Weights of a small image classifier: 5.96M parameters, 6200 steps.
Rows from block 5 of a small image classifier, named by matrix and row number. Rows with one number belong to one neuron. Each number is 200 + 30 x the weight over its row's rms, rounded and kept within 0 to 999. All counts start at 0. After the name is the row's rms in percent of the matrix's.
After each neuron's rows are labels from the 100 images, of 14976, where the neuron reaches its largest size: "responds to" is what is common among them. Only what is clearly more common there than usual is listed. The data: rendered rooms with furniture. In brackets: how many of the 100, against the usual share in percent.
# gate: MLP gate (model.blocks.5.mlp.gate.weight, 512x256), inputs 0-127
# fc1: MLP up (model.blocks.5.mlp.fc1.weight, 512x256), inputs 0-127
# fc2: MLP down (model.blocks.5.mlp.fc2.weight, 256x512, transposed), outputs 0-127

gate.133,102,231,238,184,175,161,211,220,152,217,144,207,223,197,196,199,183,154,170,174,196,174,194,209,157,219,168,178,201,236,229,223,245,206,274,165,170,179,218,203,239,192,202,205,127,212,217,171,182,201,196,219,250,201,202,221,202,268,208,178,218,168,226,150,212,219,192,182,172,215,196,229,153,182,240,192,188,177,235,224,190,194,195,142,220,220,203,199,246,250,192,206,207,190,169,235,256,212,218,178,234,261,208,173,209,238,182,258,195,188,197,171,213,301,200,241,155,164,199,146,195,203,182,132,202,222,212,212,289
fc1.133,100,222,211,226,167,206,206,163,152,211,167,204,190,158,220,247,194,196,140,175,191,193,173,235,222,208,191,170,205,202,178,213,229,220,255,202,176,224,204,210,181,199,226,211,198,225,222,173,178,204,194,203,188,225,203,244,173,222,192,177,213,180,198,221,168,198,201,201,179,213,190,193,138,137,246,244,176,216,222,225,209,206,187,242,206,191,174,266,214,275,170,180,205,180,208,198,237,121,204,149,163,233,218,176,213,233,207,188,222,162,206,133,210,244,209,240,129,170,204,166,184,229,204,182,212,223,174,182,223
fc2.133,132,142,264,229,265,193,182,173,221,232,226,170,179,203,222,191,194,194,246,215,264,206,212,130,187,202,180,231,199,208,221,201,223,120,211,122,193,216,243,196,204,202,206,173,188,182,164,217,153,176,287,164,151,261,185,143,176,202,217,227,193,193,178,184,180,206,208,254,194,234,205,203,169,190,209,200,144,165,216,255,223,221,189,205,174,198,221,218,201,180,182,151,151,151,201,190,183,216,199,193,197,286,151,167,193,220,202,184,228,208,205,226,152,241,212,254,241,216,214,191,175,191,186,200,202,168,199,204,182
responds to: lamp (35 vs 15.1)

gate.334,105,200,178,195,207,182,190,201,208,211,201,181,181,137,147,216,220,258,206,156,224,208,177,209,173,181,201,213,214,182,216,216,197,201,224,241,244,137,181,198,236,227,261,174,193,231,201,289,186,163,275,179,182,185,169,138,155,189,261,195,188,166,128,186,204,221,226,140,194,191,132,184,155,225,198,205,215,191,207,198,233,186,171,235,161,137,188,224,210,207,243,182,201,138,177,171,210,189,252,175,206,261,206,176,248,165,195,235,244,193,239,196,149,170,247,207,212,166,207,174,222,220,224,208,188,262,243,263,247
fc1.334,098,152,194,242,172,208,177,215,212,205,201,172,206,200,207,230,254,150,192,248,217,174,290,247,178,143,208,205,176,224,212,236,217,199,179,150,152,183,190,158,198,228,216,188,188,216,155,185,202,215,163,191,219,244,183,165,201,212,175,182,190,167,222,185,193,183,182,226,261,224,219,205,244,229,226,193,174,157,193,253,205,158,209,193,211,158,210,219,185,225,158,234,168,204,143,266,230,227,209,171,205,200,230,152,142,140,216,217,221,169,221,210,258,199,159,135,245,157,158,196,197,219,185,131,187,182,176,196,191
fc2.334,116,189,174,229,227,239,226,197,254,149,207,192,182,209,195,248,208,247,172,220,209,213,168,187,171,230,203,211,198,225,244,164,208,136,209,189,220,200,190,251,197,214,179,158,195,212,173,224,187,196,216,208,169,132,215,205,185,228,124,240,226,231,204,212,192,217,174,165,184,156,250,205,210,203,198,223,182,213,153,229,175,247,224,234,187,243,213,205,157,226,199,177,208,205,201,212,220,202,184,222,172,142,204,238,187,218,226,229,232,194,168,193,225,155,223,163,228,194,255,250,203,186,177,245,259,168,169,187,122
responds to: count: four (42 vs 18.4)

gate.504,103,179,227,168,272,198,143,211,208,163,208,249,233,231,196,197,227,247,223,184,192,140,256,167,222,233,270,206,215,199,171,224,193,238,188,206,174,209,183,169,249,166,261,227,175,227,234,201,139,232,171,185,232,166,206,205,156,240,168,174,230,219,264,235,228,197,233,231,236,247,234,211,130,146,204,237,192,187,187,204,225,227,233,167,176,181,212,259,194,141,208,189,201,196,159,230,177,192,178,173,216,191,201,148,224,203,227,195,162,190,207,163,216,215,189,217,168,205,204,144,159,168,196,246,206,167,216,240,208
fc1.504,097,251,184,187,170,199,204,128,186,175,206,244,176,190,204,236,215,210,199,207,196,180,263,198,199,178,238,248,216,154,211,210,237,231,248,184,149,134,171,233,208,164,168,233,170,203,236,159,176,178,210,205,177,176,255,236,269,196,249,169,151,211,177,214,191,165,227,201,174,239,199,187,164,216,207,222,213,192,227,194,214,154,204,208,194,228,224,243,251,150,223,222,165,221,218,187,236,171,206,198,181,215,212,150,205,194,237,205,206,193,213,198,196,171,256,182,149,158,157,229,282,173,154,244,184,191,286,182,195
fc2.504,061,250,228,192,220,185,220,204,237,235,204,236,99,139,152,233,213,228,160,230,224,214,160,211,224,229,202,176,180,180,182,161,132,216,253,217,183,181,304,203,209,220,204,285,165,226,180,147,209,196,170,179,238,175,150,184,181,241,167,232,150,201,217,224,161,201,222,226,182,194,231,216,204,177,202,160,176,200,187,220,225,179,191,198,219,153,206,242,196,161,177,202,230,162,203,222,237,217,131,172,182,214,219,155,177,205,168,207,180,142,179,175,203,240,169,237,234,234,248,184,200,195,212,186,199,194,175,173,197
responds to: count: four (41 vs 18.4)

gate.155,104,148,221,223,234,147,185,221,136,214,287,221,209,174,257,175,270,187,181,135,208,176,210,220,165,213,206,227,208,202,191,171,215,167,156,199,165,186,181,168,182,210,232,178,185,197,181,187,179,218,186,147,184,201,231,192,196,267,203,240,162,205,243,180,182,176,193,185,206,182,211,210,175,189,192,216,217,188,143,208,168,249,143,241,213,191,202,203,220,133,170,135,180,255,231,210,225,190,187,201,216,179,120,150,197,241,215,202,140,240,223,206,191,184,224,183,176,207,203,243,175,235,228,197,202,200,245,192,217
fc1.155,096,223,195,159,257,205,208,230,163,210,217,224,176,152,204,240,187,160,189,262,240,210,194,231,249,215,213,224,213,155,192,238,249,155,255,220,210,208,184,178,196,234,208,217,170,194,213,214,181,231,201,183,154,217,196,205,239,213,206,234,152,187,194,239,127,226,189,225,208,175,164,140,163,182,146,205,179,151,194,187,214,189,213,183,151,228,182,202,220,265,168,220,233,233,197,197,187,209,194,170,183,236,204,221,254,204,146,218,176,185,177,249,170,188,190,198,191,217,209,188,237,216,198,167,211,195,158,156,209
fc2.155,065,178,205,183,188,187,206,196,200,250,142,182,199,220,178,175,199,222,203,204,240,174,186,181,186,202,215,180,220,171,239,199,236,214,170,146,211,241,221,192,157,250,259,202,152,202,222,189,207,208,198,169,192,150,225,127,210,245,193,213,213,245,247,183,193,202,172,204,203,216,233,188,278,190,207,173,151,183,189,182,142,217,138,202,221,182,151,225,169,192,213,180,183,172,211,235,209,190,192,220,239,180,237,177,204,210,204,214,238,143,219,189,207,270,175,201,161,210,152,220,192,124,196,209,207,245,248,209,211
responds to: count: four (39 vs 18.4)

gate.325,100,177,140,205,179,202,228,209,250,220,211,215,205,215,219,236,249,164,200,210,238,171,185,198,197,179,206,248,186,173,236,158,217,190,166,208,257,160,173,189,162,193,224,155,176,233,189,216,248,172,159,243,187,199,225,207,221,221,159,191,181,181,171,221,188,188,219,239,136,175,213,227,197,198,215,206,211,225,270,182,124,174,226,172,234,210,235,167,240,182,175,195,167,188,149,232,230,242,181,226,222,231,211,171,182,209,195,159,154,232,190,146,200,230,187,132,175,130,211,179,200,160,221,196,195,238,250,151,215
fc1.325,094,160,151,214,197,166,191,220,262,214,172,198,192,212,222,219,203,135,186,184,280,190,214,178,198,168,179,204,165,152,255,198,283,213,203,235,205,227,192,207,178,210,210,170,184,171,205,178,223,206,165,230,233,192,209,186,188,211,168,174,212,217,188,198,224,223,172,213,113,198,211,236,173,189,258,228,202,186,261,166,161,165,222,186,237,251,190,187,195,240,190,156,172,165,182,174,205,253,191,233,175,207,215,272,149,139,220,206,185,230,211,157,195,242,172,185,197,153,245,199,207,221,199,172,154,238,218,174,206
fc2.325,102,250,187,175,226,234,200,159,200,245,171,198,176,162,208,203,215,187,167,204,220,292,205,234,211,245,163,184,188,233,169,213,216,161,267,167,190,200,184,176,266,216,241,246,184,222,185,173,227,228,235,207,220,212,177,209,121,181,218,201,157,209,148,216,185,185,204,196,161,212,225,168,241,204,137,180,195,168,226,248,226,228,224,200,207,207,215,248,192,188,173,178,193,234,178,175,173,204,180,206,244,229,209,212,248,222,151,163,202,217,166,187,198,170,230,266,234,209,139,222,158,182,230,210,196,220,220,183,250
responds to: lamp (33 vs 15.1)

gate.343,098,213,211,193,220,198,205,172,213,178,271,163,244,169,163,175,186,183,249,204,205,203,139,164,189,212,209,180,197,246,185,248,246,186,215,145,228,243,209,241,229,204,187,247,154,189,174,199,247,203,179,223,164,154,217,215,155,239,192,145,233,190,190,173,188,223,187,259,240,216,172,220,216,254,219,178,212,194,198,222,172,242,188,179,246,244,208,191,176,236,240,192,171,180,248,228,147,180,171,181,239,208,249,185,191,211,160,192,214,193,149,240,211,183,190,210,134,155,129,216,147,250,225,235,220,219,165,262,192
fc1.343,094,201,226,192,172,208,208,222,235,166,224,225,227,201,194,278,184,192,174,257,207,147,243,202,236,203,182,231,176,164,173,196,192,204,164,234,185,154,242,214,212,213,238,184,275,177,170,204,206,213,122,217,145,188,217,186,234,273,225,192,183,174,203,189,179,192,165,158,176,180,198,175,120,196,184,158,184,238,180,200,173,221,176,189,238,232,129,169,183,198,223,167,210,243,215,209,191,143,161,228,236,249,163,212,197,209,201,204,173,183,187,183,195,253,219,234,194,193,244,166,123,183,250,204,230,162,166,196,188
fc2.343,120,178,164,195,200,227,205,189,188,189,211,181,226,166,232,190,184,206,180,182,244,221,174,253,238,184,212,199,184,215,149,194,157,183,192,194,134,176,159,227,189,178,232,166,190,195,260,200,188,183,194,184,236,201,200,203,194,205,201,163,135,223,180,137,228,229,242,222,180,196,221,181,224,229,146,203,202,156,197,265,196,187,246,158,235,204,209,188,234,263,212,242,192,194,184,169,182,207,226,177,218,249,189,148,210,218,188,255,164,219,164,199,208,189,193,248,186,196,188,176,180,192,205,195,214,214,233,172,214
responds to: lamp (33 vs 15.1)

gate.358,105,248,140,198,213,208,201,170,215,194,197,212,249,215,180,162,202,138,165,187,251,187,171,252,191,216,221,186,242,187,228,147,254,197,252,184,180,181,245,295,225,221,188,225,250,205,176,176,220,217,204,214,194,207,194,226,219,209,186,214,197,202,256,242,223,193,182,164,276,221,175,206,214,124,195,184,159,226,235,178,213,208,165,191,166,273,170,133,162,200,183,216,194,151,195,236,220,220,209,201,194,215,159,200,180,167,166,196,177,216,218,196,211,226,218,174,184,216,242,192,224,187,194,243,210,227,234,228,169
fc1.358,098,201,201,215,212,262,218,172,180,252,196,266,223,166,166,180,237,181,180,180,204,197,184,181,228,136,206,267,204,199,221,148,269,210,181,188,245,270,183,235,210,197,211,181,221,211,187,196,187,181,217,204,190,220,199,190,206,167,228,165,204,200,185,198,225,182,189,157,214,226,142,167,194,156,232,190,178,214,216,164,198,231,157,236,201,279,194,122,186,166,185,234,174,143,180,190,213,177,191,199,208,202,205,187,215,176,181,164,234,207,248,187,197,238,171,181,206,169,213,221,214,230,190,222,215,224,206,196,232
fc2.358,104,180,202,174,177,201,209,188,168,177,199,196,155,215,202,210,174,211,195,207,183,179,184,171,211,241,166,191,191,150,197,207,213,201,234,191,185,142,160,132,180,207,187,183,233,222,163,143,284,168,217,208,194,191,159,252,204,197,201,256,200,179,183,218,135,238,156,209,226,231,210,147,216,266,221,190,216,202,234,234,194,190,229,202,240,179,269,199,210,236,163,212,223,192,209,225,169,216,188,151,179,145,189,250,211,210,178,223,208,195,204,219,253,220,241,174,166,212,193,209,219,230,208,165,211,240,181,154,234
responds to: lamp (37 vs 15.1)

gate.177,097,155,107,185,250,200,218,186,174,200,244,165,192,207,208,205,246,203,250,209,248,215,232,204,144,221,264,166,222,245,166,138,177,197,217,215,191,185,165,201,225,203,203,228,166,203,211,231,232,204,191,207,231,192,159,182,175,200,197,227,180,199,191,226,204,130,192,206,235,208,201,203,165,250,155,161,134,165,170,216,174,233,191,190,192,233,155,171,200,159,163,235,183,192,196,203,168,210,193,147,272,211,200,175,149,201,248,177,216,217,165,228,204,182,205,191,155,269,175,224,200,253,227,173,199,244,175,170,241
fc1.177,100,225,247,186,188,182,227,211,170,198,180,271,203,103,169,204,186,192,143,197,146,239,171,193,241,152,191,227,169,215,193,226,216,215,256,155,153,223,203,187,184,196,182,152,236,208,186,150,183,229,220,191,168,249,199,231,212,182,177,206,199,160,168,190,211,261,246,194,164,193,238,227,248,187,216,260,207,228,264,181,217,175,189,220,198,164,228,219,175,250,222,159,205,224,191,181,211,145,223,258,137,160,195,245,204,194,231,232,141,230,221,173,197,183,156,180,190,150,177,193,240,177,224,201,235,193,172,205,203
fc2.177,081,208,182,198,183,218,187,247,214,135,208,162,219,180,169,158,220,191,177,152,233,275,223,185,196,192,201,208,177,186,158,191,197,171,174,214,169,171,216,195,195,147,224,234,230,214,197,194,127,207,192,255,192,174,141,191,187,189,147,172,191,153,230,168,186,186,196,207,263,219,186,154,243,189,206,197,192,238,262,192,173,203,179,165,226,206,172,197,248,201,179,214,227,248,228,202,216,191,206,232,183,202,178,184,214,202,230,218,199,192,199,213,167,187,220,227,234,142,216,235,207,201,181,209,197,260,205,207,166
responds to: count: four (47 vs 18.4); flower (35 vs 15.4)

gate.370,102,242,209,199,221,163,170,216,183,207,186,210,210,151,230,188,243,199,221,160,235,165,184,206,197,175,222,131,206,209,209,233,224,178,139,179,237,195,146,168,153,233,213,173,158,146,203,196,218,207,245,204,234,193,236,158,178,173,197,193,176,186,224,178,208,173,214,184,209,231,135,171,181,221,212,221,229,174,225,174,206,236,203,185,185,193,237,215,187,208,177,206,202,154,213,188,216,212,238,140,191,189,249,204,145,179,110,236,197,212,173,189,163,204,238,217,182,199,216,264,179,201,243,190,237,228,167,243,253
fc1.370,100,238,245,187,227,248,235,194,216,171,195,203,244,194,221,147,277,193,185,202,174,136,212,199,225,149,201,176,195,234,221,198,213,153,213,230,192,180,195,226,185,216,170,206,198,162,186,216,247,176,162,219,182,192,169,208,130,173,170,205,197,176,169,193,149,199,188,176,225,145,197,218,216,200,213,197,182,188,186,180,145,202,207,244,140,197,188,182,271,270,161,184,131,161,261,165,196,166,193,224,182,153,164,173,196,195,246,192,198,251,204,201,161,175,166,179,202,183,162,229,252,190,221,193,196,229,191,253,173
fc2.370,103,228,258,193,210,246,197,195,195,196,195,212,245,210,188,232,232,227,224,240,204,243,248,152,195,238,230,190,201,200,241,168,186,200,230,226,223,173,220,171,218,187,230,154,266,203,182,222,181,165,217,176,187,209,248,209,211,272,244,122,174,141,201,200,265,225,231,210,227,196,192,170,186,237,188,201,224,205,175,217,194,214,179,211,203,152,229,205,186,168,187,204,156,153,160,204,196,204,185,205,146,189,130,194,202,135,223,192,221,202,227,171,197,228,224,199,166,255,192,218,195,161,163,181,197,186,186,199,196
responds to: umbrella (37 vs 15.4)

gate.438,090,177,201,222,163,235,216,178,206,199,215,175,215,170,207,245,181,216,218,192,202,179,206,225,248,195,227,222,229,171,182,179,213,207,249,247,223,139,177,180,200,153,265,245,208,194,222,208,239,203,176,195,254,223,190,186,153,222,156,232,185,263,148,187,182,129,231,236,191,173,181,216,189,174,223,187,206,203,216,178,197,236,167,197,247,190,192,240,192,199,224,213,224,224,178,230,216,186,208,176,196,244,206,222,204,214,219,238,161,243,164,241,183,224,250,201,238,155,216,222,175,207,165,218,256,214,247,193,158
fc1.438,093,189,252,206,233,184,214,180,273,203,157,205,215,171,209,150,212,211,183,202,172,169,126,149,171,237,204,235,169,177,195,207,193,207,224,151,269,211,256,215,191,210,172,195,196,178,152,227,199,232,244,189,216,178,238,188,189,252,217,167,146,166,202,179,180,217,222,219,167,221,208,236,219,178,164,259,185,146,186,176,188,238,227,213,181,211,226,199,221,179,174,226,143,258,249,176,240,205,157,252,191,175,176,185,170,162,243,216,194,153,215,198,231,179,198,198,216,234,214,193,186,189,186,211,232,157,207,213,236
fc2.438,079,217,171,193,231,212,172,203,167,276,215,205,234,185,220,185,232,212,189,189,188,182,205,227,227,162,188,208,198,200,209,213,209,164,230,194,197,173,165,233,246,210,202,190,247,182,196,198,201,106,239,142,223,170,200,229,239,160,189,242,206,252,213,172,183,128,219,215,243,174,186,203,193,198,211,182,168,177,171,220,157,206,188,244,188,169,193,155,245,189,212,178,248,167,199,208,178,178,218,202,224,235,158,252,191,237,235,181,262,162,202,145,199,184,254,239,211,210,216,206,218,220,206,164,208,238,201,166,175
responds to: count: zero (62 vs 19.7)

gate.11,099,206,190,233,154,224,242,232,191,243,125,146,180,237,176,196,180,191,219,275,165,162,182,221,180,187,180,221,146,235,185,215,218,150,176,271,195,203,174,183,204,268,197,204,182,134,182,224,195,152,241,171,227,204,211,260,203,214,184,125,232,214,158,154,186,184,218,167,186,227,236,218,179,248,239,201,213,211,228,202,196,193,188,180,154,242,167,213,212,255,225,210,228,224,246,186,245,139,220,167,199,192,192,155,191,204,194,178,165,242,164,188,162,158,163,204,228,194,177,233,168,238,194,208,166,224,228,223,196
fc1.11,097,197,173,173,192,226,160,146,153,177,179,181,220,241,167,267,202,177,224,259,174,175,172,216,189,191,178,242,233,191,207,246,218,237,202,233,197,191,187,221,160,223,199,190,233,156,187,176,208,197,205,148,247,162,231,268,245,156,177,211,221,178,167,139,201,250,216,208,229,159,201,263,198,239,202,172,198,203,252,228,160,227,193,210,174,224,206,214,233,208,216,244,201,245,206,154,162,177,234,248,218,145,221,196,181,214,108,238,199,235,170,207,185,126,181,188,165,161,138,181,199,201,201,205,165,214,207,176,189
fc2.11,105,201,208,105,252,191,196,255,192,222,194,188,184,168,189,227,194,188,223,160,224,207,223,227,177,215,216,200,244,176,225,146,230,173,190,173,150,151,175,208,185,190,205,208,190,257,212,235,207,199,210,182,207,242,182,216,211,204,197,244,241,202,219,189,145,196,140,148,165,139,228,223,193,228,221,208,240,198,168,262,240,232,177,158,186,202,218,194,233,191,185,290,238,182,159,218,160,192,218,207,210,228,202,226,216,247,194,229,184,227,196,225,157,185,200,177,157,242,199,221,186,173,155,230,188,243,179,197,100
responds to: count: four (39 vs 18.4)

gate.404,090,228,177,197,221,230,178,187,180,241,240,276,203,216,207,166,187,210,140,214,256,182,146,176,184,215,176,166,252,218,195,210,237,187,202,160,203,144,148,234,162,177,161,213,231,194,196,192,244,234,225,206,198,228,201,159,218,167,199,216,223,191,226,184,240,207,133,200,215,187,188,243,210,198,244,170,216,149,158,148,168,152,189,210,219,231,182,146,178,230,195,238,188,223,207,205,232,164,189,234,163,232,252,197,197,167,246,213,231,221,152,203,197,174,226,215,183,141,186,225,207,149,209,198,192,245,265,185,225
fc1.404,095,159,217,249,179,201,223,218,192,160,189,193,198,162,238,237,269,168,184,152,141,204,225,236,212,206,216,215,120,150,183,239,131,248,219,244,183,223,173,210,170,199,199,227,179,204,218,229,178,186,135,185,197,157,255,229,169,238,213,215,166,195,212,194,188,216,222,135,214,185,215,179,247,212,193,210,192,217,225,285,210,207,224,182,140,210,172,193,187,210,185,214,207,192,182,167,168,212,178,181,267,206,168,183,165,252,205,214,232,216,230,179,202,201,239,195,153,257,166,168,162,221,164,181,200,181,121,183,159
fc2.404,129,238,222,169,228,185,197,210,203,192,192,200,196,168,191,232,204,174,180,193,222,189,221,187,133,190,188,200,228,190,203,194,231,173,205,176,203,198,192,190,256,183,165,260,228,208,198,208,212,212,202,227,168,174,260,260,237,215,194,183,172,195,171,219,204,195,158,188,218,241,199,219,144,230,190,180,176,199,188,167,189,200,157,180,237,233,150,124,216,196,204,214,195,148,221,242,269,158,211,209,207,221,206,212,226,177,205,220,185,176,174,167,228,202,200,174,163,181,178,174,176,216,188,188,148,237,182,154,200
responds to: count: four (38 vs 18.4)

gate.17,101,135,194,184,224,202,215,254,149,167,203,137,238,218,211,219,253,189,182,160,270,184,247,222,198,224,185,170,194,223,213,205,151,167,130,186,220,192,224,251,256,243,195,208,204,207,167,173,178,202,199,220,211,219,217,204,271,218,196,191,237,176,198,199,207,224,216,192,222,212,175,230,203,210,231,156,208,204,178,220,189,233,167,232,175,213,175,155,192,171,233,165,195,204,169,245,217,136,191,187,215,223,216,215,177,145,225,226,230,156,168,172,142,174,168,256,210,159,166,270,171,203,191,155,172,179,168,185,201
fc1.17,091,165,212,133,215,224,279,200,197,179,182,193,184,217,251,205,227,248,200,215,161,187,203,191,226,219,228,227,246,163,193,236,208,256,230,202,168,202,159,205,212,225,241,172,227,212,208,217,189,216,186,200,291,280,158,231,191,198,216,197,168,247,193,223,148,177,186,210,213,144,201,203,190,195,261,237,177,186,192,237,184,214,193,186,181,167,193,258,169,200,207,154,205,156,184,182,192,244,185,177,224,192,209,129,152,182,158,219,260,230,166,192,220,248,187,209,217,237,206,109,163,256,186,248,236,255,167,203,254
fc2.17,120,223,215,214,264,198,170,202,103,168,227,198,165,203,165,164,184,228,202,161,183,216,171,230,222,204,178,233,200,143,226,185,161,232,176,204,184,191,154,200,217,217,157,173,197,202,162,236,232,173,112,230,182,188,194,191,192,164,200,189,211,200,212,210,170,209,216,222,165,218,179,203,191,203,180,215,231,138,208,192,202,181,185,209,240,197,236,152,163,163,242,237,182,150,229,205,207,201,248,210,196,198,188,237,193,169,237,216,207,220,254,175,219,165,243,225,225,137,207,190,243,182,256,202,185,238,182,161,185
responds to: count: zero (76 vs 19.7)

gate.48,099,235,178,213,219,148,208,178,192,161,144,206,220,242,235,235,198,203,232,221,162,208,232,216,220,155,194,207,174,177,247,227,219,158,179,191,210,159,188,208,150,170,194,197,222,201,191,228,229,244,188,200,195,228,204,229,239,192,236,222,185,195,205,193,190,182,241,203,191,230,246,184,235,161,271,193,164,231,124,153,140,203,212,207,173,185,252,231,194,170,237,182,136,246,164,203,194,160,185,198,165,213,242,173,164,261,166,152,200,201,201,174,183,230,180,233,169,215,156,202,237,210,159,212,209,180,162,211,205
fc1.48,098,161,222,120,157,155,224,220,187,232,171,165,246,211,192,239,227,256,221,192,215,175,232,165,243,218,224,200,227,268,206,152,143,166,173,202,281,186,166,188,183,220,230,166,220,224,131,172,213,189,151,199,202,190,198,224,248,188,187,224,168,175,206,186,234,169,194,209,187,209,227,161,123,242,185,191,214,234,194,222,264,208,165,212,171,227,202,163,226,206,143,195,222,180,228,237,218,191,211,205,204,216,142,202,220,172,238,220,206,166,181,182,241,177,219,200,199,175,193,260,254,232,224,231,181,226,219,217,200
fc2.48,091,239,225,231,197,190,206,227,178,191,193,230,166,189,142,232,194,167,191,159,207,205,188,188,210,230,180,173,228,198,239,162,176,233,235,206,249,193,207,197,203,169,187,249,296,171,162,171,269,215,221,149,165,190,196,224,207,216,176,231,200,220,197,155,147,197,189,211,205,157,146,198,242,182,247,187,165,206,204,165,173,241,218,183,243,175,137,201,210,180,140,176,225,217,185,246,263,197,212,170,254,199,199,226,163,225,197,168,238,190,219,173,194,213,176,256,167,250,169,158,232,203,210,209,222,205,157,145,216
responds to: count: four (38 vs 18.4); barrel (37 vs 15.2); largest object: barrel (25 vs 9.6)

gate.30,095,201,174,213,248,224,179,177,156,223,216,195,249,224,184,223,162,196,212,226,170,184,226,179,235,178,180,237,185,158,166,248,170,146,230,246,189,221,180,179,200,177,239,182,179,197,175,195,231,167,271,181,187,158,186,248,228,184,159,178,198,160,189,204,229,216,243,247,210,164,183,156,234,199,195,192,219,124,203,185,136,208,211,192,169,226,259,146,180,204,209,154,210,177,164,210,205,130,218,241,253,165,216,248,188,165,194,166,164,190,233,231,230,177,219,173,209,233,195,142,171,151,184,168,141,245,244,186,215
fc1.30,097,142,172,179,246,190,191,216,181,209,204,164,211,198,239,232,187,193,209,181,194,201,200,141,212,175,213,219,178,169,182,214,175,164,219,209,181,184,186,197,190,200,194,184,150,195,228,211,200,188,284,190,241,173,234,223,204,214,104,208,179,179,225,214,194,207,214,241,169,158,209,190,224,220,214,191,255,194,201,243,145,185,207,146,172,194,261,191,158,194,215,137,185,141,159,221,183,140,178,197,259,171,217,238,202,176,212,158,156,160,213,242,220,208,193,219,227,249,228,153,102,199,212,195,130,195,222,173,195
fc2.30,140,199,203,173,198,256,200,240,219,160,190,222,203,208,166,139,157,205,216,180,234,230,216,197,220,199,233,214,192,155,197,244,254,192,168,180,188,210,171,205,225,183,222,161,231,224,158,181,140,229,218,154,194,210,116,179,201,228,157,181,218,216,158,240,258,157,219,225,213,218,219,199,213,209,182,221,205,183,173,221,184,170,166,244,160,221,132,232,200,210,158,230,224,226,219,191,187,210,242,209,198,159,140,202,160,200,170,216,264,153,179,251,175,186,190,162,162,152,157,218,186,242,166,213,240,222,178,215,143
responds to: umbrella (36 vs 15.4)

gate.12,092,200,226,181,161,198,225,213,193,161,193,161,279,216,178,115,182,140,223,219,187,247,190,177,175,211,243,168,232,209,170,157,203,200,170,183,173,247,191,242,180,162,183,255,212,195,197,195,234,216,233,217,230,205,181,183,235,235,252,196,211,190,171,193,193,185,226,262,249,161,190,195,170,165,197,238,213,200,195,249,161,195,172,206,135,162,212,218,233,192,203,185,143,212,210,216,187,121,193,222,225,213,234,154,175,229,197,181,194,185,194,168,150,220,226,225,224,196,214,228,141,173,254,223,206,178,164,168,160
fc1.12,104,204,213,183,218,184,165,223,270,100,213,169,193,143,209,235,193,230,211,221,148,189,209,226,231,153,184,188,194,165,180,212,211,247,172,210,203,181,188,182,228,236,248,163,205,188,237,130,210,212,203,197,166,234,202,208,195,230,154,179,196,214,182,250,203,163,232,216,185,208,193,193,232,144,182,233,169,181,178,291,223,201,234,173,190,214,196,197,220,207,226,228,170,188,230,196,201,234,216,262,234,191,198,191,209,153,164,235,237,101,192,196,247,223,231,159,207,241,210,145,177,228,199,198,233,239,211,180,202
fc2.12,084,152,158,201,231,178,165,191,158,223,275,204,221,144,165,185,247,198,220,255,232,207,185,227,141,257,219,228,226,162,213,191,186,174,231,187,208,200,168,188,192,242,191,150,181,230,191,223,177,162,215,208,210,184,210,211,178,215,155,219,139,211,227,191,287,204,244,205,197,209,183,187,197,204,286,208,202,180,186,181,189,136,173,223,119,216,234,205,252,242,184,215,221,157,188,204,163,218,214,206,266,216,193,208,157,235,235,181,189,179,235,194,182,156,223,183,145,226,173,150,214,244,192,154,201,194,189,220,171
responds to: umbrella (37 vs 15.4)

gate.367,107,136,197,195,198,229,194,186,197,156,209,258,190,180,184,211,194,220,170,152,186,204,191,227,179,203,195,212,205,174,189,231,191,178,182,225,171,200,237,242,220,218,179,170,249,182,160,211,165,202,226,226,214,168,154,231,220,252,209,175,200,160,184,209,208,162,176,160,193,148,218,233,206,192,206,217,222,165,204,176,165,157,250,196,181,184,193,171,212,227,195,182,231,186,191,266,242,177,202,258,171,196,198,180,246,259,261,216,196,211,201,168,231,297,214,195,181,203,132,161,216,293,160,238,235,177,170,212,217
fc1.367,098,207,181,272,188,189,221,208,250,198,150,144,195,227,171,154,155,188,261,185,221,263,150,221,159,197,189,237,200,175,186,198,189,204,188,218,246,169,198,153,198,168,174,196,129,228,231,229,207,211,197,205,188,217,239,195,125,264,168,211,195,219,208,186,260,221,131,201,198,218,220,175,245,243,189,217,191,205,227,237,201,188,204,217,197,229,154,215,234,178,224,194,196,245,211,211,158,173,207,209,210,223,169,176,153,166,98,210,168,189,220,244,190,142,218,159,232,274,253,230,216,182,248,226,159,208,213,161,229
fc2.367,126,239,220,212,212,247,215,209,199,205,158,214,195,165,182,243,212,180,221,213,219,198,199,195,199,166,179,170,224,137,264,262,245,198,184,216,249,184,202,148,214,204,259,153,241,190,225,132,228,226,197,186,160,227,200,203,198,215,123,207,192,238,220,219,252,195,145,180,194,202,163,208,164,193,175,212,201,181,191,186,154,242,161,207,176,157,211,189,229,220,138,201,170,185,243,216,211,194,176,220,182,229,203,248,198,166,175,220,196,169,244,237,147,147,219,252,242,187,162,198,205,196,198,226,201,194,227,231,192
responds to: black walls (25 vs 8.7)